A small CTC audio transcriber, trained from scratch: rnn lstm, 3300 steps.
Rows from block 4, named by matrix and row number. Each number is 500 + 40 x the weight over its row's rms, rounded and kept within 0 to 999. All counts start at 0. Numbers have three digits each. After the name is the row's rms in percent of the matrix's.
# conv: width-3 conv (model.blocks.4.conv.weight, 240x192x3, standardized in use), inputs 160-179, a 3 kernel for each
conv.31 107:447545463494467496482507484493452454507470475545571524478525454457503527451612536531467494532537470441537495547471485553533493462538557492528481476525485483540422515460587507504449
conv.32 100:502487547499543481571406478517548490520494484531524508529534491495514507492545508485528497477517508477454451528498439488457480501432435473447510488492609518467450507479578508521502
conv.33 100:476580442496516544428519451463511445589511492462528583490538518466445489509490527564501484575512466472519474536549555520524511443492521464487441496462528518508462477461463476528536
conv.34 101:490480544562543494472571461529465580501510506562490475532539530570551446509517508504519515533519465489486459482530548543514572480481510493527485519473419494558481379508500462479470
conv.35 110:525575511509510452563450481488454599489474535557515523560466539514450564537497451441594485560496541522468507552521545550424530448562461467536477541443536475557432516545451517513548
conv.36 107:520494478538501591606467476492546517541502524521418545425492528505516495418496541489517506465460454503539479462555517550560470495495529457395548536465490482521514535525466477455527
conv.37 101:467543515481501493529468477496478472434484559440487517543443489531478460446453492493525564447523501513488488510475476488500452479518507463541535514531490521462438559475430521523507
conv.38 098:441459430451564463483577464456482474540451558610484533510496495486569520538395476459595454514432527524508509515507519505426601432515520534522578542434563474503474479474499489426540
conv.39 103:540473551461445504536430469463474460512508537498509532460478411538417556523433528498438498458504454515494482476507523425548495553421509400474516527488439474479532480488508482480578
conv.40 100:519465492480560500550505505439520438431484501510471510523468470556425484436486541526440437539427532482570492530477521547470522457473496517526490488490544431478549535516532509467501
conv.41 102:596489492391502589521456418426523535571495480548555452514511425489468442527467481496439489488532454478455520524488557468496500498512495438482466462480444485578410452420495545465440
conv.42 101:508408497529508498548532434516503477486572542487507582513499520465534467485506488447496548497474474492515475461551522459559476507584480562504509479496531468500467592594500457502545
conv.43 091:436554514459524452438561463554546509479513470419501525551471504490452523507509512539472459496498562572542445580538454467493540458544512494481526508434476492482535531474535502479458
conv.44 099:507529543444435479506461553500472490555512460470452481441528563458495493485517552526460548414500508424481538442519453476519503547485516590475458498484489466513532570485523550477499
conv.45 099:533474498472498509446573463529482485481484525509539458480472558491504508462512495483553502522491540473506488498490575457427502492531514552424547529429485546463470486491519534528487
conv.46 097:483455525506503499490514578535482463531499486440445513481475504526473492472482486452499493605446520445512579416479550499550494486499480503491550491516462489525532505494578476467503
conv.47 101:575482530459535518475573444534515505518532504506468493569428533523564533466503504430567509511456478514501518552432516472567481534489459535479511506554500534420574491491491502446506
conv.48 095:502487574535520453472467567496521483479500556458551522505523493506522558498479565560476494485499488570553455459614502508538484568504502549489432437525500478474509471517470521488553
conv.49 097:506517513443519518509460441473558516521515534541463581442566536464566501483520456565535459415513571530538481501502477466487477492480477495455532473549480534502549510435516507438476
conv.50 098:533486486505508458485485453503459495509502529502520513463520458465575441460451560567494474489501544482519554538521431517560535435573568407489515525568485448463508495503469514550481
conv.51 090:494510489498500485470535476460507506475484518446519520527545548530528507535526489455555523528583500474516496543490497535514482511516492493427480458528497489469464453506544579522498
conv.52 090:532476499427510575483484579474553443502525452505466557471508571511516470504536531500486439574457504525507491513511531529467527522498543449485540509491504526545448516476509542478530
conv.53 102:602534499493499484482589445503498505478515495498590462541482530516553496535489467479537512520480539505491554464429549575467545503544509496484502521579571540502477490491437536593433
conv.54 103:490545508484486531549563451552457474484494504482470456467511503471488490490501489503481445524496492521504487495529559565429508459467450521456391499486518477501481532468482510503475
conv.55 101:495497555510486427464573537502461452549524530457467492528450452475481492527547497541533452488485498438536549551507482544550472553481521473566495448485495507468549539457590444512476
conv.56 098:462476533532520543526473570526522445531470530496506506462550551473482619491519527455467503517524443444465531486471536458514506460537469492535487530474498489503476446547547478495517
conv.57 100:516557458495513511560504512413570532541500443448492546544482490472566572525501462503495456512461526458480526478498436462557407440582513511503479529508509539499555431505498506504525
conv.58 083:462523575499500484491460544471420510499471539527474474474518531438604559463508461458528546443526478503563410467521469511429468503492521579495474502491447456487513570495516512480455
conv.59 092:588469432517505542536512501552503494553543442536494555501544561499470435493574494412514503454478525529529535453540500473452505503451519459440533488473489563490479552395488466425495
conv.60 099:573523460450479443482482468535488441499479564505558493523485458530520481513556443478548521547558491486509471509481579533514551458448438419567511485542534499507554473491542514447513
conv.61 095:547498528483488435515449544556439476534501403530485488534506493519524534523452466480524514534537501395478595446453605492460498490474462550422450468451524489527449556520477502369478
conv.62 097:514565472510502493469545465509454485502549505461522446494522529488553533492551477451470496556519508445492476494528464497472472504447445453475482516448536525540492495535484493421460
conv.63 105:488545509480509497535551503476453530509549566426519472537439556513506467500507436483477476462522538563523475486544529435433570425527509499493521510532462512523533538503448568499527
conv.64 111:465551495521495550389602547475479492568467505543446533488542522477510461491573526521574506506466468512464492521484511519483449467480515484557447507523487497525492435482557488540469
conv.65 101:530489414512498493458529468475564432533508490536494484568529473541516501448546450506530458520570557436491504484468452559484438459463486473519516474506507581529546506554499511508503
conv.66 102:435583421489502555512544489449449476462523504527513467494512503519453533499503421506505475530513454464395498439586547507426524500530457502476505503572466490498589490464562477463561
conv.67 094:554493446542463494488491471501526462490430412498538517544513467549443437496536484469437462505468477448448510415545469509509466489485533486490504537503492524392588419540517414458500
conv.68 099:474521468467512481545487488428455583532468486549472517529500479572548486512474531507476537482484523560498403502475479469447503435492455467558481528454493460473527495557446467495457
conv.69 097:550523528524446509547436428476567476488569465512549476505433542486541493502573451433525493468493468583508482469477541455494470546469522595410463470475497469486507519457441487489499
conv.70 111:514442563455505531566454493517528512427527521421454516442517474531477568531474455444553571471487523499564510478468452514533415464547496477575410476558476434500498505500553481464543
conv.71 105:474516509453547528483451495511484489463457482537559513464521561543553487523457485496491444496484532494472529456518537474501488532559512570435496602497497526493481508532457484548485
conv.72 104:467464447491450492470478547489504450582465481532502560492436543562442513433484519477522499438511568539611458546551456535475493468424550501518551478539478491466509473488536473514539
conv.73 107:470528552529431485405561588446546492428497507525509415568494468433515512507511511488503464463477544459495476518476514446482531488511503509530484501489555508479481509495501579490444
conv.74 094:564504522464527531476483552510498480489634570427521473500501553527505546556492564440538507456549573499521470562509490505494515515517427479421516490477495568539426516535497500508464
conv.75 102:512457553489526498445499561491535468548454533534556453562469433449478482628468540543463533500536451548483457446542472498476548523466519471494431504533461529504512512556532519540498
conv.76 104:558531500410457470482483479484467418457585544522507597469478479491462411512508502472541425426466471474497566485564562452624468527460495587462542466493480529497475552463456442485515